config.yaml
model: "multi-label image tagger"
dataset: "simulated telescope pictures of galaxies"
train_examples: 97500
image_size: 64
crop_scale_min: 1
horizontal_flip: false
color_jitter: 0.1
arch: "swin"
norm: "layernorm"
norm_position: "pre"
hidden_act: "relu"
mlp_ratio: 2
head_dim: 48
fused_qkv: true
bias: "none"
qk_norm: false
parallel_block: false
inner_norm: false
drop_path: 0.15
patch_size: [4, 4]
conv_stem: false
depths: [4, 4, 4]
widths: [64, 128, 256]
num_labels: 16
mixing: "mixup"
init: "trunc_normal_002"
residual_init: "zero_last"
optimizer: "muon"
muon_scale: "match_rms_adamw"
learning_rate: 0.0031
momentum: 0.95
nesterov: false
orthogonalizer: "polar_express"
adamw_lr_other_params: 0.00092
max_grad_norm: 1.0
max_steps: 30000
batch_size: 64
epochs: 19.7
lr_schedule: "cosine"
final_lr_fraction: 0.05
warmup_steps: 1500
weight_decay: 0.1
adamw_weight_decay_other_params: 0
Rows from block 6, named by matrix and row number. Rows with one number belong to one attention dimension. Each number is 128 + 32 x the weight over the matrix's rms, rounded and kept within 0 to 255. All counts start at 0. Numbers have three digits each.
# v: window attention query, key and value (stacked) (model.blocks.6.attn.qkv.weight, 288x128, the v third), inputs 0-63
# proj: window attention output (model.blocks.6.attn.proj.weight, 128x96, transposed), outputs 0-63
v.1:124113115125077128122139167116092077133127106147139154179109119117139116152117084112106105153132087131097104103168135099130144163108157147143118186085133106152116142185123105144115069138105180
proj.1:121164137110182140154091048127129140144153188135101156092148147097117118135084176224153068110113130138159135125154148144146112139170096121114173135198149087153135126101132131141114159125087110
v.2:117087078200132149112071101111092128112172061168104087096112127152134192159181113163127048124174113115110185151161132093106135153080144094146065082164121094102110133097187194114155167176154131
proj.2:125116170087173098155128138091141137130147197058193110202157137090126088132121094077118165113093168112164099041087158141115122112118149131095134124104095078180153143201149115121102085129100094
v.3:195136102166109155125093129148116093099115122096108116106116139168076084125125085110114095122148106114083134118148158135138123144150193118200114127118148143122134090116129152159148097138116149
proj.3:084086146072092148105136154141170176115149170088151156138147104126170140115158183179118202156143131148147103127096070134094102103103130093168226102133095116158126160135098102087108170100159110
v.4:101125162091149133148144081093091119162055176158140125111153137172088101125108137177137150125124146095119126120152102130072132129108142140105126114088109132123125133109078118141127134074152130
proj.4:133152099092081112119101125208128092110123096137083120153118127126086117138146100123082089198119124139085134158116137108126124108120111112119141092124147154139128137193139151128149125166139158
v.5:128110143144144108157141121131135127145128079138123143135095129094197100153164103126142130089111080106179138185128118128098143148125173118199184078124083143138149102130111159152160125128122095
proj.5:082107120122141144080151132072073106096094135158138111114118143117133105087092135204147098104097143147103165146103158113150146113153059074144112152145135102161097109123115083166168164165146148
v.6:176163131168113146135131131141107107086149113118123122118131113142092133100095157098148113145149112169128135047093127111136135126119170139119128126136152091138149173128114078164121085134129128
proj.6:134116140071108168141133163131194133101087138128111169133127091140151183125144185132088166175148098072097151101168129087134120100139096119137182094129093155122132144127112149090110111105092117
v.7:137093113127128119119151104151169128092148111133125146135108104165070136149156155139145163093110170166122167111086117102145138058119141112142108084079125164134108128087127111172094099120152149
proj.7:050125100129125128127131169100118114103147095110108157124089112140134154111159137119128119140107104119080153162150108134134097098137103141129164074131083100122171121130138170132165118161143074
v.8:090158109108112143108140065109082124128156149112160138074140120154120154150150146121159091137114109176072185156095153097132119148131127142080086092137129140133169121122068082101114165176120117
proj.8:136105119134087147100147157143206122092146104079110089167088119146093181068131137090119169131121095096183105139133183134106104091126126160056107133133109098176089078112132162135124114145118160
v.9:104087153134076101090165074119098149113070102136122075145101120133104190105098147157122121167133098142156141155161134103156121149107136109054166117143135151167117117094112133108127099112167112
proj.9:118156073119148122162112138083085143098133122185120161118108165147131068152106070099165118134152145118114143157117131167128152145153163105175122101124155143157088146142154120150120127134103122
v.10:111169179169121134139134119120102079111108139078146137093139121142164078131133118067170139159136125069150175156116130140123172120137174128138109101173122145116130176069133152183128087168102172
proj.10:125103133076179154152167138135150162132123123141139109111083149078101132119122144131117157130128146127082116134144119166116138103128130048173154126147125151123100207135144139145186109131147155
v.11:159125103129092086151182163158142108147121099142108081107153141097170156129172155109107171168126058102135188146137101159169127129119184149141178120125129085154160136125088150139110095082119085
proj.11:101068132158165171169115150085097166091103130111164142179144187134126097081089149162099100146115165121117079158126152142120063121114153095091117135060130107136110113086178102151134154189184161
v.12:121153106080153087102166087093091195147097191130187147081091166098154161088117160125163160154142074077095114136139133159099182172145115167148170089130076104136172111097091094158098188139110090
proj.12:132119127129096089169118166152148110092103101178094042151144130193083136105114063112106151110107112166155178145122146079087103107144150129103091131118096161155079168159098118156129097153132134
v.13:103151135165124155099073073105147082102102130149170120142160106115180120111078075138152140107126185097167150095115085138120088160162122102187187077150116178149162145116167132099135115113153100
proj.13:124121130087123125106090157149114107163090085187170175170111084110083150129142130156091064139081131136098126100157092142105140125127117128140090173126116131104083075124123074213100140136101144
v.14:149116162156088150098142114105162106145140124124126135144154110095126111104119127106140201161120106112129194138132097127170174152143149084138108086140125122081094118062064222165122073144095145
proj.14:128104109068191147185151164141130126145089101135168149121096169156119084170123128135152106132076164161130098107128150159143058085105123075168118148079085100181160211110135080170164126170153126
v.15:153140127107156122109161139168079094118152058150153090135065155162130107143101105147144138150137141135134124139122135113054088158126114109126130170136110151102108122185130129172129112106118142
proj.15:124152108093137089114100138073125107107111176081113141129171140051163150107152176127109039149131173110084130106132111161128156130144136107090192114179111141117127131171147128144113147146087144
v.16:144138109049222102113203095072133128113070105089121075119096179153135142112199135150162124158135142096097147233124089144100132169168123162148181072138121152123106120135153135090093145109161134
proj.16:112103147179100098146108146143136127106142171115106142158173130088092140114144091112107066092119089176136161105124102148073124087103127082055094178132135111117138123177116122185146178170149207
v.17:103094148113174116124145127083121161144068212146088194191147149095082119148173150105156171113181124087119074130113162117165121180090109168155179067148085103130128075120126152117122148059116126
proj.17:083173117117089090197125152159098118098126095142114102073138101192062149094112115131168157165112151123179138106134101091133129100139077102129086171133169189174148149139099056131157108164130109
v.18:107099130088158094168178208165151137149156105136142121132161128079128174141167132104155159125119130091196123126136096146112094124091110166138100137121147106142112105134141156139140133075130091
proj.18:150152125174188105121118113103088128111130142145163113095123174154156117142124171088126091148149160128107111119144132098158184138128129108086119190081156144140136139073162095157155111122125155
v.19:180113157110147075150149183120138075111085074152166087095073188137149101151143177138118154130105111101179092157121163154094143109103156159073124181112160113121152105137113143161082105130131118
proj.19:157104080158060186148159131084070167131122158164061141162126131142154156154125135134057094146154145173031132174125141141092140164133112104122175077144107097115090135154135157123148134111135122
v.20:120091120104139115115148146111136155122100086126146094110102126129169220147139110109148086120125103128165107112152144080124108179129093068163148137152163150087087111100118155157124146138198109
proj.20:083131077121115122141113128111090081130144170143137154145109143155129098158122152105152147135145129132135192122129112158151200129100179158127127113072123098121090171156081116160124109135131151
v.21:096172143173080121132146142141114095147160133085131143081142148142123137111144186110137137161095134118120132161085112175130173112115113128138108141112141128124121154150095093123106136134108196
proj.21:131114145092163172109145178168158159161148110125114073100121131091158111102120104135107147092163125133135120078157156119152093127178081104120112128099104100097131109088165160136189120125111136
v.22:151137124106101217135199065155126168067141093070113169188067096157153171113133069159174091134092102174096098132068116121158076136159138107104232105125154146154128149139111081132083059159141154
proj.22:110168149117150150165121089092127081138168144120148116132112130142071168094162173104163066074120083103140222186126104129083167080146082203172061151114117132130085124126049196182091137157075164
v.23:117152137174122089129141094171145159131219137142112148105131128114085138126183132111132118120120096135119124116097100169153123073142129106127120133092128085113097124153115133154138125095131159
proj.23:126140101110144117122127176118174158172137134088133122111126130145149151085137105098125138119176126076148123161178181089131063134135117135110160101137141131137127141076163090098166056105117073
v.24:169092120139191143136150152099116111085147148145128105176144172081131082158111123145170206106136166129116131118169169171114107107131149152076076107151119074168150100148096181119121095135140084
proj.24:175126122149081105128136091154099140137096103158099100152113123186099148162177156113074153128084171129140131128079120111108094127116105113131140143173140136193188184184140134137139145099103109
v.25:190147088141155110096123139134132100133119083105119090169139114084121076144123132085099124158115120138125146139126131174139142156214145134163163152122184131126106091133122178126159108139104127
proj.25:063106121108140131123111155096137160147107133132169167114106130113153152110182110160153155138112136114111133127143107151131113112119114076144155193127077126092175180103117102129099170137186091
v.26:107120086133115138094129169146157154055149094157162099178113180095175110123120109131155077198117120136098114145088120102175140097162143127107118170103124164147173095106095114161163114111146139
proj.26:150128123160173087125166121080121093114074112082141140072133144164062135137114196122149112053170144129177136156123087125100151115070145179149139147155093142162089145130173108136116144123126132
v.27:101180146147106159112143127102131088098066114111139083103140136159115105117105194099170125146065157113109172172119138119141136118121138159135114081130110182142155118106120151101106095110103148
proj.27:107099119131135142126148133151176142093128103170158132142132143111111138106101102130112122141145112162132083073109087139089139110141094106148129176137126120141124087140178125155143165127141149
v.28:126090119090084143074169124142182182106128078077115076157138160156100153130094160138095094170093136139108119113125201120171094093121088138086112181116130139162114106141077101036113122128137196
proj.28:135197118143161139131145120111165155114180129125140107125144156139098079148145077155163138037104146110182108109101052090133183157157148205155091132091154113108183076156202141140155149098145088
v.29:153140105131098104076174095153082173099157120172113176114150166098159090154172194119122106157145115136114090162146139156105100201089085140112179101139130117147159099134131177143121144059149114
proj.29:119160134165109078116132203080129177075102147110127057129170112161080160096082059114160198134141191051188147102128093131165113060094092137151103165139161165143127117143071076130165146117114124
v.30:080156110124145149173140133116155089134129154108116095097127106126145178170144156194117084103127163169183104119120120115140116077099133131073124108132156118129149152138145112146092102088123076
proj.30:153111100179086095107118097130132113122117109149118178169103160142128121086122163094108146161164107130064146126109163112099172168120119180060133090140155130133056082100159150134094099123142139
v.31:138166132152095127169137144101110164124184100168171136116151158137083141101112167124148139105100120153114127101099138121160136095128153161134105094115144094125164147069159107123116131166163129
proj.31:100141147140130149147167131126172138054070131134101162124146128146125130123079108140129143127160108124135097117106161098127157166145106081173119131138152163158086124108113136084131115110116119
v.32:081067138093090177121119123149129202150141094150133150151079115150138170148155116079195120147127171162129093128086124135147094109149131094165170088110102105127099094146178098125139112127153127
proj.32:093137122119152127162101111075098056129124110150167080141120117117123119144137152103131113104097121133148191109142137139114108146148106166138059163123100150121171128131094159140124104145099155
v.33:136102192126114181168130176082180129147117080051124148093116189150122155163165138122125096138132129107138050117116153133120137103150136168112126163162182079098059113160160125147136093170111146
proj.33:159123096115169149154155084162134126125150199170127113112144152149143086146162153130165146113166110154154109096102170097097153196148066118146053111122146148208143143088057154104134125110116141
v.34:185128110156118117116147113144165116073129072150164141078125104099150097096087169135108063149115125140091158140130136177119097156098184125095092131154143092144140177088175111152118135158176145
proj.34:174066137104099164097134130091170178119136162103091147132142099148128142161165151111117178098123151114065126149111130142088165078109089138143185101126168115123098116146113157121106127080108182
v.35:149145129138076105074108136111174137117096092094164154131119097119255148147135104104096103113128159121139182130100120161169130128180099131157173122157110186156162175157152048131117155127080150
proj.35:133043175124162194112122115060077171135199158173156092138086115075128125158143103209152151115136075167121082129147069162149072106133184124134102072144131133071073056120127178161168127133162162
v.36:143130053102141147116136144097157087128171173152091135177121136134174077167115097161067133085152132149123106105160122049178139111127137164165140116120138089121149168121185105181110056144102161
proj.36:135169166146179091196125047123100153127107137121119187090180120113052129150099182197162134133119124157118150116095140148118117112094094138142184086165115151170135139115084127091113183112142087
v.37:125140089092184095149106154084085150078099068179186117186057188140141077067107192088164170082078115061132086151158153107140044111144137113152135122111094133137189143117151199112117158193148093
proj.37:105170141147031175091159133127074114085124161142137191137190096083119077150071132082087055089125126205156171112093137143132168156123120128179119152147126142124116097180113099140086174060093185
v.38:100148114092136092187138126117127123136208080175085088100079183167115139159163121188124122103114089143133143124123126129121121076109136092126121108132101144069115128122138158149146101123154134
proj.38:121177116113131101101142133109124123123146148087137176163162123109120140086095080106087083110133153104131137107082162126156130147115101112066161111129121095146137117171161153102097124114135163
v.39:073113110152148083132085123137105099119079096133123164155144148156104133195109128194077135106154121117138122133152090079140124107110102095083131141103120154137143109155118159105098166086126158
proj.39:111143087117098089143172089128104127121135161118091130080170123087069099125167125130179066152121136160138100078120173139146164129101168119117088093171180131141091099107188099132147129144108133
v.40:126126158117153081143137098203139086111122110093104105143136103115100078123161108151120118111175106134180119104095149093142106142127174168132105149151191094106105149078127140125125106164141129
proj.40:120145106140113141149110121092131132104112143113127146142124154160201132064179127118125149134137182102081139185121113146112143098118145084164154121118121103160103143084091131078148123104154079
v.41:087139142079123154101104114132099173160140162147157110112097129116147143112093057118152158135108149087119143150183174172101039169120106113129154111145047150141147145129174088124138143079128113
proj.41:146097116101119080108089156123167107100140067101152118119139123106088149133155220123109101153111164110148083165138087133141144131135184187102114153129166157119109104141128092122125137111109175
v.42:096125091144118097142180126151072152104162182143127145125146129109066155134162126131178180068144145155107138142146124143106107110113163134124096106161134116121148151133133123174120120113167134
proj.42:104167144107100093087078156134176133130147082135082137111121130136152136113132165114124167129148130099143202118118151110208137084147093075107199123137125137143144156150107138132158090123131120
v.43:063106078139052155147142118182129157139199117093132094047164077121142172109151121125130083195126144148160168119099121144141132091102133094128122091144168120137151178099210075114157126115168127
proj.43:128099212133224104107113148064137129163101120106206129185098179131141099081103125091136146084157139087083102159178180113120129177106157141070077103117117140115115067066139162142131063140153161
v.44:124170158090135150117149048076098144156146103067140116092105099116180106135139097180095078187123156151173108133073143108080117147129157153153168101149152079130111146136172107061146128141144139
proj.44:163096144088159176138092141157147079131129149065173137188123079088126152129155091156120093093129131142078123142133137180081112145143094090107069131127112113139098085164097142098139167110103116
v.45:150142138111141140127083111167118107069134059127129140189084088118154078140196110063110049089178128121128087153134135166122089148199154160123136131063142091154157130181147144105166139114115123
proj.45:119136120169081135119153091105146177112068180111142126110182137087128138104138161136172156119146123126147134140175138111103108116109115140147143151227163132131116103050094091114100162073102165
v.46:165134162100164117098130071107123180125079108116129129090115182146130104086155104086161114136170126124109136162146138143111157153130122090124141103170100135089154151076114176068105160139188118
proj.46:117115161147092120134115198123089142113156150077156099183144114136144113130145057097123168114109110153167142095072108143131119076134148093162076102102151108116147165211096140146123129109156175
v.47:116106133142155075093094119146139113130109148136103138175198163119068135150105138151132186141134158155151104112113086100089158063127107114068129175115143128155162128200173093089119162130114123
proj.47:161159116148108095103107140157092090160142105133137128071155097143181148213176154108124080132127115158105124102144121076184132163113125143117069100147130112098159088110147163135157094172113110
v.48:146080122098129156109171129172169143132093137132089100213154134122122150150168164158174139138127104127085124109109120109145092082164140130095160048087129185122107167096145075127152130105100158
proj.48:104145078116124135167114096099118113149114165151122118084107133129122112112073124143120116152129195092162141144134154165129148142115115190115201170149096113142077085159125178127135134130117156
v.49:107110213149142098088099112104178112141183209195163163098108116121108118140109107030090090081157090143161087121121070116119145177100227088178173157219110150123077119078106201181098130186141072
proj.49:168136143159088120115172124143084159112145113075104140139144158117059080046090185156138151111071104184115151141133156109212135100170085095141108154104191098131177131165151064073049086125103214
v.50:125153120151166084116134155144090074137154177146079199094131076145161105099159144108069114113121160096079096049128084111164212057118160076085137087079138149172196148109144144126160107143112077
proj.50:140169152135140104107135150106122107164152140126240049087164130066095124122127178105151062113123059137161119193140138090137062214147112090152100144129160113128134058113082107129113123165101142
v.51:158104163153143134093129120137168121113076154214140125093128128136127179131097089104072088000216126125122161177104093084170123172126127061178096095131117158116176078089158136121114128183163088
proj.51:101122170170119106143122122097075125152193145127146172072164190114119090111184238159124130196149066125131127137123125144180156146115113070124113187147146094165177105116134163171062154084083155
v.52:103137115118118092156167123078063125125133095129131125092155165115123167060159088148113127150107166136194161144167181144141168160108173099160120171148093123133171108134127127116066125125126115
proj.52:116123128179149157114113137185135107132085143110125165119125143153091153181186171103178114131115119140085113150065106138102135140131112105103093117159141113145087143088066121087123080115169115
v.53:094177144128094104094033127180136097093150141183126086180124114129173182107097114167099062106141113177141133103147154131149108165133145114182110083137091158112074173159098106146124138214123161
proj.53:159107119150100161175128112081111173093186120113099110104103115175125078081125126102162128159097110162155138191088118086161173155134137173097127119102127069115161150126155178103096164060165147
v.54:120093121107138087164158149204112126102129119124122139176169114133119186148140071161088103106158148113134124167150128097085171114163112119176108116120106127142136182220184050150121126142061146
proj.54:131107113111158086176071125067151126134151119151112138145142152148156127087085169109143145143112102117146148130103147128100164161081110175136145139181108103126132092130062225114113175162182143
v.55:196171083142108113110151142111121143091141140126120096092108129094127116099183143126123074102166137123067146099118067128151156173095121177101076104121169118155157151088154162142131077162164111
proj.55:034146178147162117111089128162087143131102191175173158103175114129127124149156121131140142181159066101148136161129180119152045078195133126112160075169148170082165090127106104140154157097125121
v.56:157153112075160153128100212125170110129089132119157121049125166143105081097113158049136146111066095130134154125166165122137062117160116137165109158116180111133085085128099183111126156106148178
proj.56:115160149121124098093127104104106116130129109097111148212114112089157180150166091114120132099140180218140112124142083110144119099102134126099147107166104116158142166143161094150163086123112105
v.57:119103083147108130146116114166140127132086111146074094148075152169091163149176149143137157121124135141115182180067163108194090142104117063107144120131141107096131071141072113166150143150134162
proj.57:097150138148088089131142083098157169166126186120119180087136140120123172128061097162161137150131120093127098097106146124107169147103103155083180101142061152185111116058163114149141153128095148
v.58:083149102127106125123082065110109123145084099174072140145118188135163128150135097147069132100164101092142068148094198094070120120123107155099108166094120101125109087173083146123130162126136131
proj.58:153112145103150158120146163087187138141127087141116157064130110148104157165094143144153112123092185137146180135115129115196109120098128074144106126112072154118131140067191144123152127100154120
v.59:238149106162125198100117117158156074124180116078127165062120126122113061092097182189132191147161074083097155136126160193148114123130135133210094143116139044158134070082043051178171119164150116
proj.59:152094162108088035083146050138155051144118136151184146213187137052119208141102036039083115111075137171115152114104095082058079194125157110083099096090092134164189172143200108099164182120067160
v.60:067141152108124110116147110127097145113123114188147132111123092108059137124126125093212122119142095167106126079165060115110117142146171133164137137174163161098146103043135098170086151126106100
proj.60:172110160147148213118170130107071175110089127138120128124145131065154083106189196127068174145137139097116081111104154174138127106093067083141148144133181132166159100168118098126076083098112140
v.61:138089072043092175119168114154138184101149114135129110187160119109150110119125144134194122184097085107073150168124134131152145185187113108153112117112139130116157161082150041176226136097133167
proj.61:177131115148144106150145124148147088155135151127113155128096159126157141142135087100096107084133162110144100035157155188078136169102159187111140136107078068149122102205136200173142145135131148
v.62:179143152143117143111101204105143164138117110087079161083161145092178115117141176073094159107128110102142161125163132134118123127150086130070118119100154126134150166136162174149105122104184142
proj.62:104171149103171105121144095136075134118104117111148071139163115142103125141151138171130121086135112191169125133141107185100079126141150122148116124146108147133133106124107122125142127182106078
v.63:118124070156125041154076136172113094101139098140135064187101139091106103100109133081155104142131115142128079122186138073120122145133127164147149207136131077152174068089162170134189145101132063
proj.63:162114183118100179093178166098171100191163085109180145180152177138125159107178091092191154082099130142113057155166074146164129137161173122128065086096121137091139122166139126132133092087125117
v.64:142110099131087104160108095139134160168096095144014163156123144183158131134154201114078150121121163105120133050172093160142173086107136032070076166069145162140183130113142180053146163148080036
proj.64:097150185104084127035121209119141083181135162108205063026122102109099091147148118192196079082174125141076115166142103128192063185124121146161117151156146108085108148094087096151113111101127102
v.65:148069070077086100222156163070142078137101189138197093062166148126097176145164138105147137183111077108150142215159144114098157203087085163172122138130157092115128101150079246139143149066181119
proj.65:031186174153176157129082133184156148079105067128097185121087185120145170168199123125088144079196173147141159105142135149117163067199128093155144192134098123160068088164204038065094030147173089
v.66:111122151131175163160124155149163100118060212135090077178170138145084162157075109123193202107180118107125091142173116129126112139078134160082155083111087103169112109101098138186119081107101115
proj.66:118123130054086129180147127117149148121117023131114132161133130099140143154105127145105128134113151093164123212148125124076120122108178125172136116167148147162114128134181134088140112151130165
v.67:177109182114093140154177174167125129124077095117105060185171132118117132079174079120082134098099221097116205132125133077186106121104129074178146151130074164111134104175213150110133135120089104
proj.67:122090071151107100092140148089152098177141195081187180163112139168116135125081065145230130101146111169133053177143105163093214194138124101066113109151113132106117093084009147141183104166139173
v.68:073142172136099118115079126136129122153167098125131081164102101163141102130155157059165103131141133155095157171104160135084098167130132088147172136124157116146084120133064103123151136166111168
proj.68:226105089140112149107206092145143127098126219133131190099164119153108139067103118161111131116111113128131108080127101099146144123105159135118107113106119146131171136140130077111075128100121135
v.69:062151144162140145145152117151080151116075086183079133195119185090123149136110036182112114154112129131171109118175159144103193141127180146119095150119072130120115119197130107108133071156099143
proj.69:156102115093110152124047176074192131104113118103149141081113078144114126142114133131180189109110174095117108175115145081104155099111082133155162089156154101077149147100124148176166145075176103
v.70:140107195100120126137091175094095117064179140133177097113166087117160149096078092101128099139096138132161167138123112113124082193120117136185163154171166177110097156090096162179099143096146109
proj.70:140100119152131197119192124160116168140144114068068105189101172139137111122132120100099143136120119210148162100120105145129203136181137081111103156102164097153102145180130108124086125197129112
v.71:126129106173165097098145092129103081100135116135110160115058107109122183153083046203115075179130127119158139142108088117134190107119147106162174167179158160144135130078123116173129088162126062
proj.71:135129180132103124180111168095128100176151132124129151122148189047111136157105138098168174142096124074093116127093153113140167121170074151126109138105155090115066156142129112144084186099117138
v.72:123187030130095123138127084161134102166117088044126160137126120112192192181109150133102130162088077163119091104137130155085186061150063192132098118100146144138170152205143104064131075082153193
proj.72:110152124102102071165106120081107112109141110185145054101139179171167118151218115070160102141133108129160141100108163096104125115100170201166079132100122124146084126111138182166139164121210082
v.73:161120155123196138160130195132150140129155150119125119112176168161155070100111134119123035087152123125104104113154169112175105072112116119093099097107123106117147183229181155027127158177163142
proj.73:039168149113145098108062194129134174117179103141150120147086076152108135127097126132133107142160133159144129222162087083155075160174144154114176123168153125073123150134090145162130106074103081
v.74:179164147121155137112140142140169108156124117124103161034064148201178101137144153049104035095047097144148122094102126100119135059144125081153138132177205178115083126117131211091091160179166134
proj.74:102178161166131091080145141089050179166160160070106117134131100093136139123135144146145148109112136183110120138147122103174151155117119125119175146127128116165091165113099040121088114122123101
v.75:159173128163111111110145065047082124126084145159102094082089159174141099083097033201134135158134181083115120167122171144076101127113121171124160153107137085222154092077098108149157088124105137
proj.75:105087116099165146158113150160151024146105105143152186120189121094104226159168142130099134137108177101123095096099134059133119125163145079103112120121135157091113148108121140152180170157107145
v.76:118111088136080154109106142155130195154174125089125112176153063098145148169111159075167136126159092170084122158163164165115140193176126143143115103115108129109150166129128076101118116134161124
proj.76:121107121142127123133138135134128127048101135164129117100116161164131076118182146161097105135124092074073134063123110168137110093061137174137135126109128083135179134166152163153082157088138131
v.77:107107081150103152132140128136134098143134083127154165045146184109140115154180182135113117162180064130132150149164126192096132115108087105073059131104155105149151164194132169109108143122159187
proj.77:095169166118150099142126089144126152112129157175098145080139082143130114153144145161082128104134081140169140078122184106122083111118158159147135160128106144104115106101150099124104076089135079
v.78:085071129121151089149110101148125085106114128142098153118095074165145120135157111118179099157099087138109108076134112099132089089117086142106140159148178097136135110142137144156117109136126120
proj.78:168216170108112160094168135053104173145106085122154134131097145046134151107124111114100138094111131116164125123125151097141117131148108165179154138114139167137084124145157085128139158123083121
v.79:087081156141178056156140095106177116153109124148111205135131172126144146142111139171096103117134113157198090153140116091111175104100095123129149145146127109095119116153102171064098143132140121
proj.79:138154162118071142135097142137097185126136087113129142108096148164123136113109179120131117155177165120131178168152095161137098061174108150159092146114156146145079134119155098056092100122144063
v.80:114095133083149120164134122091134130155091075188146139118105176164125102108131114135127073101114073153156124186153152103132081122149101105145162165146185171095132105105143127074086181114143124
proj.80:171144130130126157101139157094073131173161151087098161146083158108119147159153158106151105143128173161105116065167063138177179135138139133101125166111153104114101143153096135134137109111136074
v.81:102152192136140129113117212166175116162115195130087147128182122119105144128070127066069160037142172112144123094155096139117140140117157138120121106119077176116114130170122149107110097159138089
proj.81:133084121064135091155129132074077130059156128111201087135155122125104070104136160181150116161169084144119193211134109135148089101081091068187118117168160108113170124100074098104123089144151178
v.82:082121170085099166118141089098107115122126235145123149196150042103163139175119124146169123167139099194131129127101094138121178148123141130099125013192081186102112205114098140120145144131106130
proj.82:165140070152142170156103117142149210073097071180078076084062148158126056116099146118092112152149154053152136110091180148089151109131125149149147177104142098142132094171182152131074129125169159
v.83:160117099118156118179125156132103089125105173144070197120145178141103044165150194129085180063146102115135102127156121116106176135069106123104085095134107119142145105151081187123142156142121111
proj.83:092134173089130090088075126119164187150159066167107119156108132125146148093091129141161106145120169132141161145162097105136040140134130119095148068163097128118157103066151120115145084189139119
v.84:124203093092116105146115075131120100143068127131102159068017123126154168140066084164129141159156062096120134169165151116120183121154067164142117160144189161122138079082097163169132112157182074
proj.84:129135196124148084169149186077135145146099096126107142085172163046136141166217149089084134062133163128152114080102144128126126100156121093172110147125090106158103161162160099139116169076097090
v.85:121067130124092088136162165121173148125047166190096080164148144130099072113171120098156188073194184100159137190143136107178076159096153101086155116153126137173134099038145157165174173110115098
proj.85:087155135097175197159104121145084088151101108110109197132160121105116179111143147175131142092165160095104073122169097214172082127141112108064156122147133121092121098111146140136133089160064165
v.86:138146112101116080135100136145136142149165144112153122056103105156152203089074126136082127166161136081102078132083106166182154215153129141134124121107125080100174179106097172111140169101150078
proj.86:084128212145097127220145163168143102178165106127140116143177169096118104181152177138137073118177102184151105120145172118077112157164132119152035133053112140113130093160104128173115119079151170
v.87:157079140138144164147199114122117165103167115049159113145173114115128096095134146106136098156062190135127145109077111150160142105112191120121166136131068174141126158087173114098154110080130146
proj.87:117101056155109137118123118169111110164117179127125115166127099185132125140111077119169155135139110105105110102133120132107143128156143157093124131160189125105107130119073156157106110151116143
v.88:069141162120158181089127140129152144138132168111134148127120107158160163147149127062139142112152145159136140129145118133125168171146144120130112103132121174103047100109155157134119125154088136
proj.88:130127088114145111131095108118128150109099119133066103111100125140112080114141171203122126098102099142099142123112155119165146102090122165166149115127123118161169131124109126116083121117115171
v.89:136103174120107145121137070096095105113119098129156052209084121085151152071179100205134183098147100087135124145053161087114052222037188140129187157090093102061126106143112122105140143098110184
proj.89:092114049143098202122142100151193117169121196118146176103172149166120146109007114119178142167124187155170163140129128082072196152195140095084073118125078215111145120122149108147163117072152099
v.90:115149101187108144114167132092105105177104144140087169098129128097119159103085062210121139081189198109130122145130143131098190142111157144149138072089045082164164095102166062172192103199058070
proj.90:168121138065221120131022120137184084099111067153230131113191141131093193111185173112116186129136122077131166166056148080176109188177062098144129075124148124126152073089104180129084175140159177
v.91:157123178159100082122127112110177125114093123141156149086088141138117087143078137127039155067121153162140119045108141187099031059137163107194118121115151118109166144131048102155100109147131174
proj.91:124089144124055148092137107105074077095184153119083101173192127106155169116184140105129151218111135176099139197111053078130097187070093094048102078071148139144138176089173052157114172121135114
v.92:143128235138115216135136191119117104083113186148151141106151074115126119101089096044130152103098213137174187122152151121193119148164134011134165100211073237105072125124172157078121074136096122
proj.92:186145053142122134119109157139093103083157143059102106174122109132047063097127130186106129102156103103117116130102094166105188160131156114122139142093147073148133159156090084154109137157144178
v.93:135141140161130180107133158084147057054133097149176135117157136046145080112124145080109155129029124152122175100144137145115135121111150065159159162101100136157114156144086170145116069123134195
proj.93:166116095187145128110106081161114130114195177089124113150163101147145134112157104114131168126116085139153131159102115106104143132137172142092125106138133123134141113114154084116117095150128104
v.94:105128065074056177207134152127176073121109178099127117117171137115079098154123154132136206123088153094142130108126126109085110117070121130134102158124081131133114134128055187094161175094125101
proj.94:158140149127124115113132113130153129095129099106152140125100132123186138138147071119109091119141168145124148145147124136095087125161155109149100089156127083150084150074120094110150096186203129
v.95:106113206099171150100212103160138199137115140142090164154128146138082162130166120118142133123153115137129138156122092094164195127130175120100093088159091163084107102149187148096080152110097106
proj.95:077093101127156106177091134098130173117072161150123106102102116118102083158074181194128159121171158095139130113111158178136146117092065104141183179200110143111153077111069157172133057123101171